{
  "arch": "convnext",
  "model": "image embedding model",
  "dataset": "made-up ball-and-stick molecule models",
  "train_examples": 97500,
  "image_size": 64,
  "crop_scale_min": 0.8,
  "horizontal_flip": true,
  "translate": 0.06,
  "targets": ["balls"],
  "num_classes": 10,
  "embedding_dim": 128,
  "isotropic": true,
  "norm": "rmsnorm",
  "hidden_act": "geglu",
  "mlp_ratio": 2,
  "layer_scale_init": 0.01,
  "inner_norm": false,
  "patch_size": [8, 8],
  "conv_stem": false,
  "layers": 12,
  "width": 192,
  "kernel_size": 5,
  "am_softmax_margin": 0.2,
  "am_softmax_scale": 16,
  "init": "kaiming_normal",
  "residual_init": "none",
  "optimizer": "muon",
  "muon_scale": "match_rms_adamw",
  "learning_rate": 0.0039,
  "momentum": 0.95,
  "nesterov": true,
  "orthogonalizer": "newton_schulz_5",
  "adamw_lr_other_params": 0.0013,
  "max_grad_norm": 3.0,
  "gradient_noise": 0.1,
  "max_steps": 9900,
  "batch_size": 256,
  "epochs": 26.0,
  "lr_schedule": "wsd_sqrt",
  "decay_fraction": 0.2,
  "final_lr_fraction": 0.05,
  "warmup_steps": 490,
  "weight_decay": 0.07,
  "adamw_weight_decay_other_params": 0.01
}
Rows from block 5 of a small image embedding model, named by matrix and row number. Rows with one number belong to one neuron. Each number is 500 + 50 x the weight over its row's rms, rounded and kept within 0 to 999. All counts start at 0. Numbers have three digits each.
After each neuron's rows are labels from the 100 images, of 14848, where the neuron reaches its largest size: "lies over" is the class under the peak. Only what is clearly more common there than usual is listed. The data: made-up ball-and-stick molecule models. In brackets: how many of the 100.
# gate: MLP gate (model.blocks.5.mlp.gate.weight, 384x192), inputs 0-95
# fc1: MLP up (model.blocks.5.mlp.fc1.weight, 384x192), inputs 0-95
# fc2: MLP down (model.blocks.5.mlp.fc2.weight, 192x384, transposed), outputs 0-95

gate.80:587519438452492508483541475545506410453520419528578466491481594585548528488542481437509610514522435428446524591441502514490446547514487467447571435488471500499479385513450479351465550507488437523532513460479552529511533460554394520465451467474405506497475472464479390458467559409476395502
fc1.80:577563499523525454512377524493556540438488555485486521450503478548504538537534533449468503535472634486587432492540520467524510471426488569438559470499434506406579537431507536586444460466435511491535455586477494448543527480465481523547482469531479481472506536505570455520554567428512443455
fc2.80:514516480488470491432410569499541469579558488446622489427548571455559438519433525501473488511508488650476497441443505482532456425516443516576447579479501516567507594592481450528472466482421497417553538489512503529520525554440529411467525544517552491511537560545505698446616513490527506460
lies over: white ball (31)

gate.309:478612509547563567443449446481442464398507525504497574515516515515576488471490535536505558519589437556609472505527557473471452415548548562500590485478495599463539506459430537520482505389446431492555456504478427455506392500467483530594527523386434475527545477479459554471498476503496432491
fc1.309:454633572476495556499483495500495398473455573462477491465496530508574530504430632593487536532557582533467524542460439496479519595422453417483473599455514512471421526515517566489418514515536506517550484536467581589544514513462497476418457556524542452500562543542499555486552443519500552544
fc2.309:614525559582554513605445482483469541565515456596453430579469520453458468435497553533578480430514486488524574513532500569534462507591544568523469432478537513554569455490395522618584509447481501456500557502511462556536408510528499505480494559577495451558557548495486549491516555444510542510
lies over: grey ball (27)

gate.377:513561557522480450533481450493486521523498508476454493466485494422530436485528570522530552513525443494498510569619471494543468369494499442468540498443563531537473476451475420402524470472501547500582478419537557574452531493400448450551545513504474477442502541581494500413410507531422482460
fc1.377:617494552480441498499459469429527376542477568467468434466498442473506546514442455557527547418436508499467533465392491493447378540401463487501521568487517517408475412595544419485514523498549463460441451551439543523500573464586513516478515512516484470550502587498491509569485479567517469522
fc2.377:500496501493456571511437530404505603483529485480516588441499462512432484469547489390472568549495475511491608480541579503460469491453491491475478497439535484439492550461491462449549508466540480567508438477482455476450566549639477501560392502495505571537475558530549515524593517486407481599
lies over: grey ball (25)

gate.168:446411520450402502523525515528514540519500435446506473531505468571507476445535683577444447432429558557543527499469580458525475579480469477536400430541489492488526478491466487434508568554528476547521482518527443502458470558447448495429549525491510482508387542509455471396477582514594529583
fc1.168:437502506442410546506584497528541445503569469509636496475536583481535393555476495507573418506487530468525489515409547464488496487531564453633509575519493474419547402513417475465502504535502487515474509512474488431435450510504536471459522359557477543491490498405536486552523524531560503512
fc2.168:553512464428487524541429506543553422546497475443663492550547475499488446418523555453523452530506515403517503488495566584432484441534477512513459569530523385536502433534615642502459450522541512540504493544549436475529532426511510581464536441533501556553597470515534424493553561469472530414
lies over: white ball (31)

gate.344:543547486495487504443484507518538474505475546437595516409466469520607526457485501529525488491410557532567494533530487518475467559522487439455473499451532510535534530470512479546549466505538462505409449549581427514574566540584573398570508447520548520459597456589420515561531587558554508526
fc1.344:583622565421477458442502515487535525427502388557545478469532600495463473547563471468505574516489499502436497505557523530545506445522475468561531514516501493554540498485597460528466495548519513527481519496474633525540473420524418575456471473482494525456452516471505600439451530560517523502
fc2.344:563498537555500555532527442506492490534607574482514505521467533603451468554542484507501481467564507505512460476461459532531500481384479401497577559574464540475469519434541513574478464448475488490470409459486495489524510572566501544549500497400522431482480573522408559536550518505523482500
lies over: red ball (26)

gate.213:430484494433559515529507425478445460433501467501530417566493472517500481480494519447476530541570548527602546403461489580499563581506559545456492420621446549487438451572544491477497586413585489574501522462597509498495594519364559510464461489499608553529609466507488502525481445410524527563
fc1.213:502443485514402473544504488545509490484592539444525586526467531569508556538538467505496416482455524520434311550562533519491588508563508514522510542481491502482538550461489416494493458464441500551508559477580459534460433496577537480458498482555617430512492508470589619568478415522401561526
fc2.213:483441599546505432528525559492520518425549473459509522444459524552530436527426510487497464474568514549479506522577487545539500520478490459536510567450553522444535526439502459536436447437576460657565478600436493511458454548587571487465521510481464415578522540471549523558534455453579526463
lies over: white ball (33); grey ball (26)

gate.16:488415504464574586527411493460542490374541484532496447524486534571438546574450574514377455533492592517432503448540486525468470521527473442489512545487460505510541487568567460467466483399525497539500469530513551481474514534562485552496511502496547548438490549520479492521474550597606468310
fc1.16:485458499518548533520468422449517461410539407577464449569520539437467523422469483493508473391521582437481546502552559488531485525499467466563532549546611617412524520516483437426508582479474537462508473439519490520462511488508557466513557559549501541504500545537516479477484561569481534360
fc2.16:455473520513516527556539471503526543463491538503495547587519512506528520445491506454562573499454525611472533515463467443456475576421559578514434467562555544524464396551497494493429517519579531557530558478437509453551531481577486559486512466566555593433490558501514558425462494599492522460
lies over: white ball (46)

gate.75:450578481459536557569538542519551398549498447441577396560548464529449555507489423480429549546509451527553467511375601468446421614513586429523553523460492469520481469478431507417479582537469506567460439509428439571579585468499529488507518528482488469488542429444498528397395491535493605545
fc1.75:583484410516419418493509528509554501443513567453447507558473517437457492502452553468515482491510461484460492380554523459541536444466494468472409435564496513583501433450525443511522503460524505464539586486584436443525449476476547449458561381546493393576490503475401492584541474516486472441
fc2.75:434479517456424490481605466566537486464561484500453475322492426466568515485423594467440529518522511459469493451512528458458507491542528507551455526465492473389480547477594495430491463454442468425522481512559496547447473458503448456475525467467636540585487484456517535453460467452462548434
lies over: grey ball (34)

gate.165:408501509441456476551568468479540538494551469461617374476500534559493611450539539442480432494492505513546488539463540459517451451489490546454541411462558431478467487518511400476490480554487443413390546536381533573538548617554534561521421519492376479495518506518466454429558512490541513605
fc1.165:375516521503497496429472381576456507474521436485607480466484467507444571525517547495519591445564424559546523445475512496495561517402536449503476526571538532490524473498575506399575545488505534413504529459553467445424598568512496410512505563482495493519477531514544482458597479472543531499
fc2.165:550424583514494476529494502541410468421474504445493538539518420434543538528383438559513520493501450556553480524419433490490486512555404534465479436540531454482427463471548484526522570505514471510584408523511545459501517491470433515546572512509545486513499585611482513603492493314527508476
lies over: white ball (47)

gate.262:433455467497488382491538448477454509493503526475441546501510478526458643469525484481467491516508530521424590551455431475508492454530503524468601583517559491497402559448503499516376502549543460490453517548468476519529547484524508538628548419585547517548446537568634543452477447602517595588
fc1.262:521474485460494524496490462505496449479409532482593476539545493504460506506414422517464550463609561516549459410491529486446514545480450534453533479463522528558479461541595459483430513481586463543540562495508643520488478478551463503550477583392510560524542454615534549400416585461507466445
fc2.262:423447486614549489574429490528513609492488639432399508464415563503487588518494578573491533534412564470413534524492603494502529522523570497517512507510473453461491496540573412459463449502519532502526540518520484514431519409490425524459474379481591616453497497425509555533416488470512582496
lies over: red ball (25)

gate.300:532467564463534475515472395503429492508547453537502458491560610539662486514423579556486493435480476613460460501532552456563582442431461558484598430471567538536459481472512513453535508516507508561508540501488565575446571509532550388586475501592456477475458538442461368547494519513500446518
fc1.300:501530494467451493563535507418501490474481518514376544492421472534446536572531476521501492387513494443532542512525540422566448547520459456462451507452423532507451452502563454517410503473394441500513493489438519486570490504477557660416490438469512496489618454537475631432530520424551554486
fc2.300:502568540526538547490495496433482526555466504457572505450419501520584437417520510435448447514420462526480557461513560604534502490491492476521422472475430414428408539517525559464454538513551562500591444425480523507587556454549593482532475527359388497490512468485468497565472413490521524429
lies over: grey ball (38)

gate.363:425546540419432506473528474570482526509518473559486378450547439515614480460419559493561546501470452526502572400487488504488557438485446451470490573423517504548550593521556430486500463533481493507587572557480453615489518518441498503470548552545464439512456480577541516486456445537463459513
fc1.363:457534487498551539527528354532524519504503453512513458499549560492609465449568537462572560518555497492462495528534581474462530478575481506585528520488427511497478402398511515513529523484482505415522488435467463467515519481495482415444450565524503479511511492507588519390426538493576408474
fc2.363:452489507376518529500473440483568516430489509610412516551521529549483597428552465515487555569462506499500498494471576499464578521533454533439444435504553467431429510552601456471415500563408583456399515551491514431526413499500496524448476448607542520524489540562467498552509511530553494443
lies over: white ball (28)

gate.305:537500496516569487445408555468508568498466454488504518438405534457535585415505508398495527516478429445432537512563487515521495550498514586506442491617407538473529554540508546505500516533392544489526567420485519495446447488476571402522569481464495570479502474511548494552510575523432520512
fc1.305:501433458486449444506500505564592508504448461544519503540488479459543533483508477514545485558531573517549579482544398570554508660467469443464435462549435497554482428594509495488510544513509500494435428560513508532586486485497576505459516513475484484463601519426416540422516559507465447533
fc2.305:569478620456482576454560501490384463461491525515492551492453494513453500547534489458414510534494544483545587531480534608536667488572554428482567440553507532563516538510464498530524470572495498398453402524432525517492500474477385460513432509561513494436516526506427466513521501466539522584
lies over: grey ball (35)

gate.51:499467491528391449484410503534436465538499399447459485526591617434542522510489475473507473558480521558517515466464445517538490467564511468436537479545593546575531409492469458538419546441598488464486552502431575509494378418588478583491480468529519468467490484568540477498486516455517465579
fc1.51:438491525413532532568536449456543507423541461565536573538429503500530491503477543586480477482388483517499550465534525563524520570464533471513510534482438502478546613547508496406596533495457599489621409530519464556573538565508468461483575540481494502506498490278474596498578529483432499364
fc2.51:476477585520539515437425469485556450522449417508467482496553538512520497493465598523454443559605508435439555477475452512568479385515427482589548572446565446542493450501504503483530518588486550446448496513513469531489581512503419492468523435510517471530546495402493430500446484528492406484
lies over: grey ball (27)

gate.119:421532512489417400590467520475538465444538442533538397483561402442521578480489518451489516427519529551522583533472492381487491461461567457476436388568534445580520449485545568443506540525490485483565518436427475509508529436495578539569481465466425546511487474593507516440578448455456546488
fc1.119:563467566535524441500445479556511532529577475588572416548528492482401455520596477494459499471533523550423515580439544449458534540498543539528529472390582560448390455531357480506440521507506492558501558526509497457501552483495503484500528517502574521490530445566581550423554535446574469573
fc2.119:460572545432460587501496630573530471427522465503470562609559496559548511499506465533435514529420497538407470457550427451477490475401581580533500513480459473520479550523521529420470503440569512515514454563418589540500615454512485470551504502448479579526535511510502456484465517457532515417
lies over: blue ball (35); grey ball (33)

gate.57:527501404536441443468438588498439543538518539504403568493580441546520472426565465558508487467545500489438462504427540425486461528414524557502574495431500448599590403438531532460503483509464446456430472465446500504538494440482546551492609492599428536512403510548508532468482415431489560546
fc1.57:541536509506480477450462492547486595513487546515514552436485536493479476578481487506465482503425449532522553498510502506451577506469506526623549455460516529465442471481623526520461529554456470382568518544506504585491474466401526517462465494549479445516460577497536503423480456557531435535
fc2.57:527528437472448553535553508528442515551539551551405467495436506393422524488517507383447474394534474587468599527460529491458540495477551510559495460538545450499438530464564503566649595503589449552410512544401471515477464506542577499433539493457557496431479487482599507517569515519551499526
lies over: grey ball (33)

gate.326:474419496463471516587490473459522458575499507595575426516426560600450479549532462534511432570462492572532444455506527500547485431486478421527511571471506429498508383603540557477524498525450499519505508512468519374447501524468521480544436451410416554466512439532451490515456579505474484594
fc1.326:554491509515563562473490472540465563442495485438518594469567495425504455483561431507527509515406517448521533564455450507383496473497518570474486532541546494463514549514512472557548454452588544528415454512552439524481561474491509492406568510551463476428536486490565504509562443517554513503
fc2.326:430496465580486520463562489430466448385498450473582458307491535498522566542501513526566509532519483577418506498483529469543572525471496482498493517455455515542499504486396537498486489562351392533455537450543409416457463488394492435511419473428561532513392490521482615473577376450526483433
lies over: white ball (30)

gate.162:493553506498483491452508456486457490509496484434527476562541580530611571491570511454488476515502514526461457529475487502499430478495591600500435503465532407507540517420449410463441472583460526486487512546432398562437548507439517363496509539445553500520483506418434575515520442484457428450
fc1.162:460485536395474469619479506416506643544381448603534574507504476519546439497619459521436512470480463548494573540410543565434515492461486456458478406593482493498514546522555436565446502462539542517497462524504458462537492487529523502494589464474533488498524512443494524524487478437462506448
fc2.162:593586531537465612494581543498475523500427509453486458383466613561451556545468439520483555569533557439462499432478576524400521540500526428513492425488475495430478502542498517486488393517480489512569531442454472591538511425553548491635488486421595494447520570510468454509484490520532583474
lies over: grey ball (34)

gate.13:450544439507536476449470640467522449470481487559508475560532435517498459515547451518451426488490515539438570604498494470532413529500523482441473518600552479484519576565460442472466473520485468355561465464407572432565504533473442496445530516516377408494517463473545553362511444514540491531
fc1.13:509471554482414491512505447550432424528503498598536473533611423519518497465473450544414515473580488499424611557460530578536487505436523528426509487577517453447488562482468515445433516518544506508514444448515388488498534450552463498539547611462538494479532437478521539402541425540506478481
fc2.13:494506349457446509512608462558476490422472499534459544637490508487523559585452527505518551574473551474418607512487492515493566482453549495555576500435477500499558532484512468462490454388517571508554535383445511456534552530500456519495473484583540436549474541513537577458544425473387490499
lies over: white ball (36); grey ball (27)

gate.145:520522539438533534482537495577490553553524607494430410508428422336586498476469493386501510470454527495476507482545553485514399473517498634504511453498480457510487442590535479433474497578513462575540478428480548503485529419491512487507443462408541524497503459560385514536469446541545446529
fc1.145:607516605560525532455477612454555503608526469577549522491518613522502474493554548473504431452498551479505515540531509557474557575442511430487516489414532490484491501439549501493472535521526431520502500463569471558500576490515528480471428478509541590512459405495486521496521422447483526474
fc2.145:385444530431534476508478529569535425456502478514476479469501459475511567535491516533546524523524571495508563484550470514465505511517481466348487496405454545483536480457537518552519520550547452540514423415520507551678459439532481443430468505547484431488550516535476472554533514448485489527
lies over: purple ball (26)

gate.252:485470524531469467527494539547486422610513476519539463468504562483482381469532588443528496456544489464460570554491552488515554571480561457538498409520504527481406515540520475412501535564526435503490484492481507533520480508549529491388444519413412552485465452588527503519502561457508519492
fc1.252:449513448509473560474378497480496580436506563406455584524498475440473441562523348492488578515546469478506591552451411500599463521515533537562497463510540417495481460509489547597504426491447585541447568512502519576470494537552487613482543369478542499408472600528546555543453494539538590452
fc2.252:431490527552537522473603517463548531529484496518556461343466464535468501488512536504437421536491441594450526501438544440495450509523453500553556518480592404521373554414549379504529574424478633539541479472515450414505454470480501559550530464560558540506550483481573535523513550486496547467
lies over: white ball (25); blue ball (25)